Weights of a small contrastive image-text model: encoder widths [64, 128, 256], text encoder activation gelu.
Rows from block 4 of the image encoder of a small contrastive image-text model, named by matrix and row number. Rows with one number belong to one neuron. Each number is 500 + 40 x the weight over its row's rms, rounded and kept within 0 to 999. All counts start at 0. Numbers have three digits each.
After each neuron's rows are labels from the 100 images, of 14848, where the neuron reaches its highest value: "strongest on" is what is common among them. Only what is clearly more common there than usual is listed. The data: simulated grey scan slices of phantoms with and without marks. In brackets: how many of the 100.
# fc1: MLP up (encoder.blocks.4.mlp.fc1.weight, 512x128), inputs 43-85
# fc2: MLP down (encoder.blocks.4.mlp.fc2.weight, 128x512, transposed), outputs 43-85

fc1.456:499504459528433468515592496522528508567540461469576498491475470493511529542490520513481489448479456481463516535563509512461473455
fc2.456:500488547516446533521481522560512507551488488531469378481479428503559475494551469544468508446459558458479472499519449485499538579
strongest on: chest (50)

fc1.78:468507517442417461480562502490482481480479472469510502456542463513520502463492527475458465479501527546515600489513506551513494489
fc2.78:526575498465462515496462476517534442473489518431524522527500477470428429546497579494510562535469508461580479508497527517543541511
strongest on: ring (88)

fc1.182:505497425471528450484584503545565521514479494525500380537533476500517593485437440469490492455497524499508475462453541511456506558
fc2.182:578543546487579480538530530469471456489546503515426478463519501536433493518508523514546500479517563488477504476565497536497460439
strongest on: head (84)

fc1.507:508538542507512551505469536482492477519494429521556427440521420515501524608517589502459582460437536411469523495465499504551466452
fc2.507:526452495518551547544504493622472516493507550519469481454502485517473519532470477440480534515472449536478504547533497455511425567
strongest on: belly (96)

fc1.77:483512570548537516526498484391497532511485472580496524594449561496486421497515524497489488502572543543533488505528497460518525443
fc2.77:485528470500516457469421506524451479499532506452473450418564437547446554565509496511435535556470448446546469542542524516498496513
strongest on: bright spot (72); head (55)

fc1.419:513458512533530503448419529539533449563544488461435483427488499474580499515479430484486444560536524523512515484476515484469426499
fc2.419:464461500516556531437461572470515488455419478531471491463533507514498537478524543414518502527498501528578549476474481485483585532
strongest on: belly (82)

fc1.418:465499458470511425554509475518507470515504498411453447485463451494512457536519512585501546500478500504522540450477441529601425491
fc2.418:503403505551482503539471507481515537463573568528490514518507560520429514560529538513491455445439592480565429510469498497499538536
strongest on: head (86)

fc1.147:482555562518518494478455499467493407534523514457534454530507474484503524583481571369524469514464539426504536487546542455481528498
fc2.147:545515569518507546473516549526519495519423523511550500490532516550550507459449478373539504468543578601553527396502607444498556560
strongest on: belly (84)

fc1.138:502494489439555551486496446506495494472551444468534475502485495498489504471547551524508490507492519513507492464501501483532488489
fc2.138:549528463494515538544559478489562493536446574460550476542527556460538518476486489430507529601477534456504516554509518445560499503
strongest on: bright spot (82); belly (55)

fc1.308:481529481488537397550514489453573524485560501441567502559556438476469579502603517520516479379547470541457477471447538472471463493
fc2.308:548483512459578543536443529622450438478466499478489493553500533438408539449469476432428528472453572450502515509483465515473480575
strongest on: head (82); crack in bone (75)

fc1.37:509568448496520519468538544533542575496484421540545470500557500451395535557515435428510531493473504517475506471444544581534549474
fc2.37:490447594489505458520537543585471482483486532487491481479467465545544479617506475447446494474529609535494473530533548511530498534
strongest on: belly (70)

fc1.11:519506434438460536510488498549493477548582449476536486465516514514542462522478476514458593549536546483510593523503505538527562419
fc2.11:474440622502524491515539548493486542506518464484496443556482540504432483525502516496526544522539519458514455531585440449532590499
strongest on: belly (69); ring (53)

fc1.307:407550520441593508524468573512483511500515433500416447469482492552472552541494554442485537525473455549504507522479487507476538574
fc2.307:466488575498500528547482506496571508523467467476462512509518461532465420487511532510499506460439495542490518448489528437506522524
strongest on: limb (100)

fc1.391:492516557557500489465534546432547507454450491538504506464534468504521492473451482465609487490500479525489412462437441518491465556
fc2.391:534475511543505516499516477438503512429505501506510546472639580490542530505521504514600494547527473497511489459513486486539504546
strongest on: dark spot (100)

fc1.104:547499542518529515484516515500509470512511516483531488477507489574545587488469461532499443481511475482510472499493538499439442418
fc2.104:441456521499499506423535573508506511493498475526494476519536556503572452552477490528444459525536523501495475503519461512498483504
strongest on: ring (98); side: left half (67)

fc1.217:428592538487503503513459483513528500584447569467557460519487503478505531507519563520378471513548467482468541512482482554499423456
fc2.217:498494544525538488498482466531465498476441381555496503465511413540513490487398461517586407442467461555474522510531450484458435475
strongest on: limb (55); dark spot (48)

fc1.303:484530545431550519537543389460556500574505457476446483517499504495479472508519508516389543481511471483523552508499513577525524481
fc2.303:514474467552492476406495443527428525511498523489575523500572547477528480456540508499561466554501512454537593538537502519514496470
strongest on: dark spot (100); side: left half (85)

fc1.59:506476527521511502525508450479490487499477538475507467567501531448486578534533498508559480519504448515481513514519510484528493511
fc2.59:366582448478558534524491493451442470594507498565495493468517531534470419532505495505530456501541513416482481513509501498548500432
strongest on: dark spot (100); side: left half (67)

fc1.52:481463564491545507621530424500543551432478489503451474525545444510479478523475509453499550476522487539473526472451496526502519506
fc2.52:459406541387546489506457519492507507545429517506544501498512513483488583461453568461484573482491486497437447444474502512504506456
strongest on: crack in bone (36)

fc1.279:556522529476571460516538513611441406527515517362488501491508459519552587481477502459514465508513456529519522467479518466498451447
fc2.279:500481548565515493418502567544486491509489514547556469484488459476543502544461525490473525483491467582483465559487507480519530534
strongest on: head (56); several spots (49)

fc1.431:564458489525492510563457483456522577406468474519468603455415430405483484501492471456471489499496551484544466494515493523532469514
fc2.431:511531481539509492478479431486413461493501444449498532596457447508465537466463547516485521513462528523505554513489556507487509464
strongest on: side: left half (80); limb (68); crack in bone (54)

fc1.234:470443433502471475515483509498518554531495531523462479537486491479495602540444520462556515522536517453510491449435548512489525417
fc2.234:485509545503523496467539525447503515454482518508501483412467528570491421466452543520460491451484541503502551455502551542483453461
strongest on: dark spot (55)

fc1.369:507452423516510464478461451561598522495466494558519500541434513560503465455451503470504574560533472455419523520533456453488520499
fc2.369:501517556505482469478509507546419482408501459474451548528518467474482571466610480447500499518512421505380559499527452477460550492
strongest on: dark spot (41)

fc1.112:517543508455472452462503384437522452488537416529517510530462525575426464465525581451482567492517463496524481493478513485527496506
fc2.112:558452500497487564502515429472476409461494475516566515470479530470515479477551439477440460506542511511499505493531475521545471521
strongest on: bright spot (51)

fc1.444:496510452469497507527498483502562509518499599502515427526495597481510529512474448493538539492474451578496488491482458518365443458
fc2.444:480521510509575462550490477464503480459486483484432493485527460475436438595523505556538545550502536496497509546485506524471513433
strongest on: ring (42)

fc1.388:555515414476493476479513541507551480459470539506435502492357517547571464553545593517487539474498518535470501461474449482548484484
fc2.388:439442559536516473556470456506505533486415457548455446510571543565449482501493463577537497559458493480478506505504535526523508507
strongest on: dark spot (100); side: left half (74); belly (72)

fc1.434:470511536464485474468470506640518469536500503448588502462505470504428440503452479481521447406523552487476522447519549578509471420
fc2.434:499420503467516458559570498510590542492459468569535493440469566511515455516446536567457421559483542500457487504472489503518475569
strongest on: bright spot (69)

fc1.119:454505527466506460658472538433427493464474501542485590486487498514520530496470477545512495511515549523531478503480446437462414516
fc2.119:535459476495447459529509446433513526494517483483495506480527541431496394549501581489457539494612508504511470510463527508494451527
strongest on: limb (79); several spots (52)

fc1.197:476443506426482506537470464558526573517503502469475430488470456494502386499528503501478516461485622529497491525467504501481542553
fc2.197:468485498513603463450537460422469486508573503520506499511519482523532495542508499514476469503479527544501541472499388442457499494
strongest on: ring (93)

fc1.190:548559491439390513461515551554483470505544526494513474545581461485507520535532473527458463489510609502507507525485558532534451476
fc2.190:505541518433513481444488477524498519512491486526492458605536510517499483551585555478537484455487547537441530514496493505526511508
strongest on: ring (100)

fc1.94:488484522484475494545435541418510472524481520457590530487522510481511614524415487482482421518537412511524502485464522475487483425
fc2.94:598513492515468477420539449440559480515468499552581459583477505477577481488520462401465499412510523462477469536507507494455545493
strongest on: ring (78)

fc1.427:560501500531507469453451432501551558527510523501444532465437453491428519482456502566523497507480463454553495478444528522551471484
fc2.427:468467453501527450486463494536395518490456555501488501442469518492479594504557524519497444509486506519521502506559525531502536489
strongest on: dark spot (37)

fc1.501:490442504522465464618471541549475501509511485560479500542553547521480510547538487490501570490552446506437523405437453493428439529
fc2.501:456599454594453503515514475511529540518530555514492552455529499469497500506473472505486475523588426421405535497415431533507448536
strongest on: chest (63); crack in bone (36)

fc1.5:523468501513495569555615494523502511483504492483492474527483485499440478488479550468453600531532475504450486521513374517470496488
fc2.5:431413515442406500461563523524519500509435562542512519470479462491502508521452516503535528549528434478461527442529494523394458435
strongest on: several spots (79); side: left half (68)

fc1.421:517599519443572511443520535491490482507485478448497430522478424523424543463560483547505494527519518489540577470493487449595478501
fc2.421:495499525445509520515540503521452486560508465504509449480469538544601519479463452565505490520494473538529469524529448532521532446
strongest on: belly (81); streaks (51); dark spot (37)

fc1.504:444529508556455482491616481534486550562514485529541581550466507533535525479486471489455454475587473498486591493518434522495498492
fc2.504:476516510504491483447511485510535530472487483417494455546546417537513550491508518469473500510471555514508428505513458544444554550
strongest on: ring (79); head (57)

fc1.117:491532482494519494522383473552477509488458472466524544444461477505531413443433508470456508502529526543526539511541527569580489559
fc2.117:534559494491544468523458532528481433480516503499465504489482441463481508634541488473494531528472457554490457515504495431540473474
strongest on: limb (91); side: right half (67)

fc1.270:518526484466476519461494560503493478566500444545535550481530451521439465515476547484471546516518447478549523483482470500405497436
fc2.270:448515488456520468494534481505542429465441496557513456550528509577510586491488423480533458450532422491508532461519529493475506434
strongest on: side: left half (68); dark spot (51)

fc1.173:525464550525517521461515521459475529477480532487472538497503463578535514477440476445557475429552448505445462485513435477469556454
fc2.173:539517418483433462524547472496446529531518507497505504531464536453495520492440558492523510511553479548531502488486444518526570517
strongest on: bright spot (38); ring (38)

fc1.144:542568394520461535527458490542534528468492476526474495513498438486440532513563474489509467472514537521436537495532514462551446569
fc2.144:520559510532497536524458587538493480524457490464455562500534504486494440467504508476467512474557625477436524492464493525557539543
strongest on: head (56)

fc1.263:520524484543456531511508514468485510543522515547534527461524464461521482552506529484503474413521649500534420458474510521453448502
fc2.263:487486530472473518486462439492462465504587443420511502482489489548449490533534570481500556480489500520584486535528471533514439539
strongest on: ring (100)

fc1.324:592497479521458423451443543473494486482525437456538546488472486533480506495569504423471486477555426489494521476506485542527545592
fc2.324:449476554412535480461451520560520459474517527475466527477544525556492481511564525545473450519512521532537504572516426456499511570
strongest on: head (70)

fc1.163:468455537513516438495540475518431480510502466459425488522471550637503508474527523405499574545506480470491423485468525447494472496
fc2.163:525539530467513487564486447473486516480518491507567516548477486520456512451417464397455502535507508556479491552573527497434503482
strongest on: ring (47)

fc1.401:448436472478464507531526501567513533480527504476537462490548478499544390488468567518473500451609560434469537525538590486527511484
fc2.401:535494517521429482490489510503596527534513485510520389483545525606491438502493519549534532540595450462539521520498505524481439555
strongest on: belly (69); low contrast (55); ring (47)

fc1.174:398511439464557525582485505502484566492544462487504492487488522473514478510560516512472431523476520505467504457533524417500480542
fc2.174:583546514473507465505588451501505480506452560488484568539468472536600485432496478520523553438511561471490471517504543435500577478
strongest on: bright spot (49)

fc1.157:507520486467524516486517548555495465478443503503523487494607441545468486499495513491563479529549516524480487516605528453511518523
fc2.157:504535476530519509566506490472415535514462494503563471461600536489505531523451561526540428602475454535468592523546455537492529534
strongest on: dark spot (100)

fc1.71:602495488481502565482525500511529435555450475498495560398470463504461522525458518541470448520510449446476473514508478457541536459
fc2.71:477487500499456561486528522522435556535566590525538559522504517533524544509501484581472517519484394499490519526451471430482529484
strongest on: several spots (51)

fc1.397:495492456496556497579459548483524519521493490500502522475486473483502446457487444539488539496511519526475472409549550482523517496
fc2.397:477466434445482455584468533500496505475525462504517497459496464496443460505562568611469459489434496403455423499501493521431478511
strongest on: chest (66); bright spot (52)

fc1.417:500549499427502576524540515534543480504506481496527504510495536427511493513423492505471531523506483488519458488533544478506465535
fc2.417:532467531521504578525577475473497571538461441450447517440438490474549518485520452458482502545545482514506511474473536531532533481
strongest on: crack in bone (81); belly (74)

fc1.98:520474440507509469550485598506488536466504559484525500534523547495513492499506481477565461518513478515459576521462472462507494501
fc2.98:443552455513445509539530556514470515518488537560437527483524519533533535582584467476469442503479486478421554469468504469473487498
strongest on: head (79); crack in bone (72)

fc1.503:478553537503493422534504514525585505437539473492511498582531459499510558387538552480494453542506505532485508450519538442479486494
fc2.503:528401473480510504410638459500515475498484494494492570539472492497489551451468462557482450494470526513547546491455477521490526560
strongest on: belly (90); noisy (87); low contrast (58)

fc1.143:566464483463524476547531526421480499469547473617506487504539494481489525471554496461504557595490543528492509471533483487532455506
fc2.143:460468554468510472500541491452471460531482522524423502525400479485509559450490536389566534467502431535469452475533496472480468473
strongest on: chest (68)

fc1.257:500440505450474454510451495494565465479439530582480524581531523552524505536522501439513522548539518571540511457498530505488501501
fc2.257:545523432471436566518523527523470551529493506570500429489478525472496547461482430495587527538522457466420528499475510418501433490
strongest on: crack in bone (60)

fc1.381:501520510597501516540531479445543474575484479551467437521431460511559553429480435495448520448535490470471545442462455493557494485
fc2.381:510502554482577546472475540512480527449549509500508414445476528515506515528510520500453522564533480513499542494546469536554541524
strongest on: side: left half (77); several spots (74); head (64)

fc1.442:460551549489450524512500501505470485463479488524488517533532488521539492484518446480499545551453510520470534452508536493478544486
fc2.442:569530577532464524474485493561460447511547526480478486525496474457446547471464496438485497572476529474487466495522455433567492516
strongest on: bright spot (80); side: left half (72)

fc1.34:498469510518393455598497531442498495533516516520484510490524508452509470545503520489530483508566584491484565436550532426499490515
fc2.34:522584503477488520568563493529521569594530538501514542524516529489510463550564461514443525529493568496501503512453604433490492455
strongest on: crack in bone (43)

fc1.85:535483541526494488493537585491505533480531541487502509527520510474485469473532527522495484504504485496442431442568531484505426486
fc2.85:472509501517458450523485561582519495451467496513468514623428493520507513499516401413537475443462492528511508531572444505485457578
strongest on: chest (89); several spots (64)

fc1.329:481536494454540503543391527460509457489506430462522430452481527559538506514463458468537454490527469486513546464471487402506567563
fc2.329:510464554426496528493508504539473449564458557523527539445467439443458488448558579449551579479565559503484470482485482513424621482
strongest on: crack in bone (45)

fc1.453:524530475488507513514519502596455435505492499418434461452567510515441558496529448457515477433527511513566499415477521542500484462
fc2.453:487461516498531499543556543453549505480476448513491580354508549511590543456479456499584528497481493534506479510525491511440475430
strongest on: bright spot (64)

fc1.251:522465428480495473525520457457527474494507511433410492536428489526458511529528588474417542509491490488418562530428474508480488430
fc2.251:541460512474479476540512466430525475512497470493461510575568539542479472485507484492622490484526489473521548485513486524502547502
strongest on: head (67)

fc1.54:499425465513489556499500462504444556537490537483493503520469493550562525459456575481475413515490603558539516483503558519513444497
fc2.54:473481515473458511437432515518491535507517479510497509493529478550423527531500626504545469540456575490550509425436501551491433516
strongest on: ring (49)

fc1.430:473518560527504518546469466514515436606495538514553564487499459549488537476436516495451540502517483532471453539466495567454504399
fc2.430:484502538480495449523526578548392555479490468495490493520540511487463529570454508580442421495495472496459532532489431540483474449
strongest on: side: left half (82); several spots (69)

fc1.216:488535522481462503548509528440516514486527450498537470513464492469466449544479511499526492438548466520500479500522515538484579465
fc2.216:435513492532500467436491540471526456521530441489547503503501529434511472553487481430465543554459507474497507495506416528444548522
strongest on: several spots (52)

fc1.167:628552589481347510465489507534484518496488506508555507575494530483494462459530511514473534488502540463466460491549549523521526521
fc2.167:499567515460446538540572493501542487465492540554543457544501495501497416524553503474477503476460565567418504484467436434517492520
strongest on: ring (55)

fc1.3:480507523454459441556545496517506422462536593563490523454545528539480534462564455490414383510545466530502497563519476480485505531
fc2.3:482567401513535494521479537504534549476507471526494446568494478499524478433494562464528509449513493543523510464497458478463476525
strongest on: limb (65); several spots (38)

fc1.486:484454504567499479535521544425550531462527466526498492498496495474544489476468487485588507426510468501502432479405451496455485532
fc2.486:474528521468445508534532500440492494435566521494483569520624560480473517477479457473556475593511443511469477501511439511504517555
strongest on: dark spot (97); side: left half (70); belly (57)

fc1.108:489483453525436456554508529538530438473483435491463517548482490541502523569548459454478569548519514515582529474531524469468532491
fc2.108:520510498514482443516580499539473458438516555538508550485524468492543518499519528557535503605543509431465477545514498455539588415
strongest on: belly (59); several spots (45); bright spot (37)

fc1.299:473451482481462456504552530509473470549506520596477494507490449572451507560505513463570633461572462487533471439411494474514482467
fc2.299:407522466501468542495577483537453467494483489421528514507473520491417570530539476484516493481465479479464507494484518489463451528
strongest on: belly (56)

fc1.379:492519504488478470507559452436509516482451533423574547467484481515532518448488487522548468483438466545371501532485481482508526471
fc2.379:536491462559522503570540487519425538449550525522464427576507506480510570444474465471453489523489427492442469500531468493491505501
strongest on: side: left half (69); several spots (52)

fc1.76:500541508506466495538503525567493510453455486466551530537516468519553499485472533513410511580458461483549528544495548596527469552
fc2.76:581575564558476441529424526555517570501491506585518472502508463511559627523515530513481462499521512526478535493536559493515519449
strongest on: side: left half (73); several spots (52); bright spot (48)

fc1.339:483477503450473524513507507550466479501460450453555462534535448445424476550498444459425537500515491486438503467586481515601542493
fc2.339:501473535503490506521501493541498469521543460525521492405597586508501483529436572477529522597545443513440479515559472510464475522
strongest on: dark spot (100)

fc1.511:515458485515484498518530547436489425481502406570512490607498540498459488489525484522461528466501524513607487515506498459520518464
fc2.511:501506509526478535504463555486512466556530525441522495475498472469559582467457487499558534546469451493564507470489527439529501505
strongest on: side: left half (81); bright spot (79)

fc1.301:535511463540516415498452439533519466484502490474594528490439496491461498490510464472479482509502379482422489505539546459502460480
fc2.301:517509456491543486572511561508497469492513520499474519471527521500463526508501520503533540483478525487480396529535491465465562492
strongest on: crack in bone (46)

fc1.23:503526464454490466459435494518536493481544492565554524510547523529462486551547496451515507491501556463448505483503478495483411506
fc2.23:531468535505451468428512506497554506499487506501490419469532515562486515442455475526471515503514465470488503540457501462488540526
strongest on: crack in bone (99); side: left half (67)

fc1.122:537425515534472453501503466487561476523524518448405515490430473549531499452429495549575517415529490510534484511418518491465480503
fc2.122:463487462464513475586507500481494415427512503465419554477550469566445615508560498591496504483474521496567486526529478525449518461
strongest on: head (94); dark spot (68)

fc1.492:517437499513535470496460497510530505494574531444526436570408461492475530501512493537531493474561497475484469485477539492547449517
fc2.492:555466583521499491525512551522417475469569526503475504486536552493461558460437518521538469498471519462523456465487476526491456539
strongest on: crack in bone (45)

fc1.445:489448530521412427502435477482490534506500503511459485521443472561474505519588464472512500516542523419456562485456425541545474502
fc2.445:511482483470503468465546458437454507476522467555454522455509559473398522439467534468472496479505517471458556549502501592454528561
strongest on: chest (96); side: left half (72); crack in bone (63)

fc1.463:514560485528446469494515567521473489484459507548490474506535483501501538621466402578467468473527537473497474469548550463478435485
fc2.463:519541520508533557476494481459499465555494476539478586482503506515462420494563423515594454432541543565475622493439555557456547583
strongest on: limb (100)

fc1.29:509481552460446566583508500522474492514515484479491463532493542432444515504441510536482447515578480509368527537498520469476524464
fc2.29:496508457538465497449458495472494555510480431525476423486474520530478509534497389411463496500486448495541514559474514517433486487
strongest on: head (62); several spots (60)

fc1.200:545501524492491465542540508517507452448484500512502523565509498487498517480438430448566474518502501531502494491519478490420514494
fc2.200:454567496544451448546466507490522526522501511483460491541528474443519490526523616497482543461493531548510502547474540570448449490
strongest on: limb (77); several spots (50)

fc1.151:509446538478503452467437525474487453505510500483509465530530590497471440577565575484503470524522445506507547521522530532468445506
fc2.151:522459463541534421486522497488565479452490464504492476428393473506485618453480522469472534504500417499478530512483417413521485551
strongest on: crack in bone (37)

fc1.201:513490516504508516505512503543504466527526513425569439589517446472452446475490497489500563509511506467459485510510500552461535463
fc2.201:539478467506564469526548475559657469495520476500495488498528438474521513533467516452570480506457544487424516534494463579527511523
strongest on: side: left half (77); several spots (43)

fc1.89:515558470466420439409557468523505551490491469504500500513506474493529531551596505523471541484519551462434554533457478557582450467
fc2.89:468465535443440488431489492473472509483462523468476454544446404516439433510477581468537481497510524494498453497513509445508501576
strongest on: ring (97)

fc1.172:494492486445473510532527508491449449499558451414573469443491466483513568473571518519524468490405511487617480516532461460528565509
fc2.172:556478577522523465488422520496541526517491539437513468503477495525456520497416519506534487521464528461584544464465534517556558537
strongest on: side: left half (71); crack in bone (38)

fc1.145:429524445482479472583489537491518482519500515387537532464536568473526528472502487444493560488478515530552504516496452518480522572
fc2.145:519592453528525456482509455491466482469502536434465374543485502555433540536446489450458485574508487487495589532470591421546425473
strongest on: crack in bone (66)

fc1.63:499439467519498529497526496486480549583507466543501472485526478455501535478409531413530543466586588534445434514563493458480530493
fc2.63:523475538448521525471460541538506590554487520464555541484462514452475473571555492454499497535451509455480471546547437489565533490
strongest on: ring (60)

fc1.334:534504456500486534519513554511522429466484485469448493480569474577519533496547463461516485422505534497720516484497513503516469515
fc2.334:538476514537473442514519482478475451535437550501550463471470566574504519525518464501514546565479406509542573480543607469451457541
strongest on: head (58); bright spot (40); several spots (40)

fc1.114:415465523427444488534498523487480507547389513547506522526521503533489550458489515438461477463498501464544533549490442510379494558
fc2.114:443530460473498482476557482531517419427518481428447509516492463551496492505552523437513459437503443468530543500447438414431548502
strongest on: crack in bone (36)

fc1.326:412544483537481483504510512544439520513476515543469506452468473576494528581525506432484561538519437512524477500446448498508485566
fc2.326:522476481478448483491486475500494531470449462554514525458520452494490494518450402460457477497577526473490497538493490532414518515
strongest on: belly (72)

fc1.477:479461568546504531576551467478544468497469511542465491542474517513550510460484526553525462433551536585423504460470487456413503530
fc2.477:483486506437507506478435552576429505527501568497506451394541539574461514460459537500484503545464423489534467524529486501497449564
strongest on: bright spot (59); head (52); several spots (41)

fc1.16:567484437473534521496530576535503496560522499441534526443461510515493443522488466530446458432470502507510531508522557511501506501
fc2.16:500471448602518499549551626421462437442480499477422552465486491513439487474544529501522469488417483540495513493551541465473493477
strongest on: chest (57); bright spot (49)

fc1.50:520475559440437544549497589438519510487535490526515512495550506452478441536493472507477477499490625478476456471545499490521460455
fc2.50:471513519497476532465459548506482549450475493546464464490543419489590528532465425471596523537472526519543484502516482489517497576
strongest on: chest (83); side: left half (70); ring (55); finding: several spots (39)

fc1.328:474501602512522537491583511554513545539509537502407514492531496549493510522437513477439504492484540513500487516430531521523510441
fc2.328:465547481451523548526456571559442499468479518475442430511537518527454544618469504517474460517511470542481430498477549488575488431
strongest on: bright spot (60)

fc1.4:493507500532543486467443519519541533593472474457529469465528432500573506608508542511489486471457533470479530503475511505560510523
fc2.4:526396515496504544425455476578495521444467542549491453523503469510456511495550430515487590442548474519492570496472491540512510495
strongest on: belly (75)

fc1.72:534463487469400526406445625503498529540476474530482528488501537457490522530490527457507468560476542527476550464485552583507516489
fc2.72:448493482469542551492516514535573477532431545480566483534438467509434534455601556447453517497489526526509459473498455447529528561
strongest on: belly (68)

fc1.443:541532603484514518503475486528479452479517531512513526524476465457430517465474477481450538392532456489469462476493513533500504461
fc2.443:462553476491506513591440481521550453487474519488447465467554421510474521516492486500540491503575470509502494525515454574481531459
strongest on: chest (87); side: left half (73); several spots (55)

fc1.65:486424446532491546468538498515485546530458446483485523461535476481507502503532505451533477528495488551493480429514478477533443512
fc2.65:455513581510518512451531508454503467462526511586514466532496501506478539415525500476463491522453506451461534406490527478527505446
strongest on: head (67)

fc1.66:427432492517528521553450579501540523473467451473463480473510487532459499479487530476437490550548509496498429531451488524482444539
fc2.66:449507544486487470525445502500539552476541496425509520490568510522475446487402508586571531471431497448540501574413468543486507516
strongest on: side: left half (69); several spots (46)

fc1.208:562501559499417508526415452475469478509553444474542509501538505530555511515563515420529464526547576454532486497471503476491491560
fc2.208:566440434499416476537498474484452505497454527525493471467489520601472480498585548438473465474500497506511534503490605420519466499
strongest on: chest (55)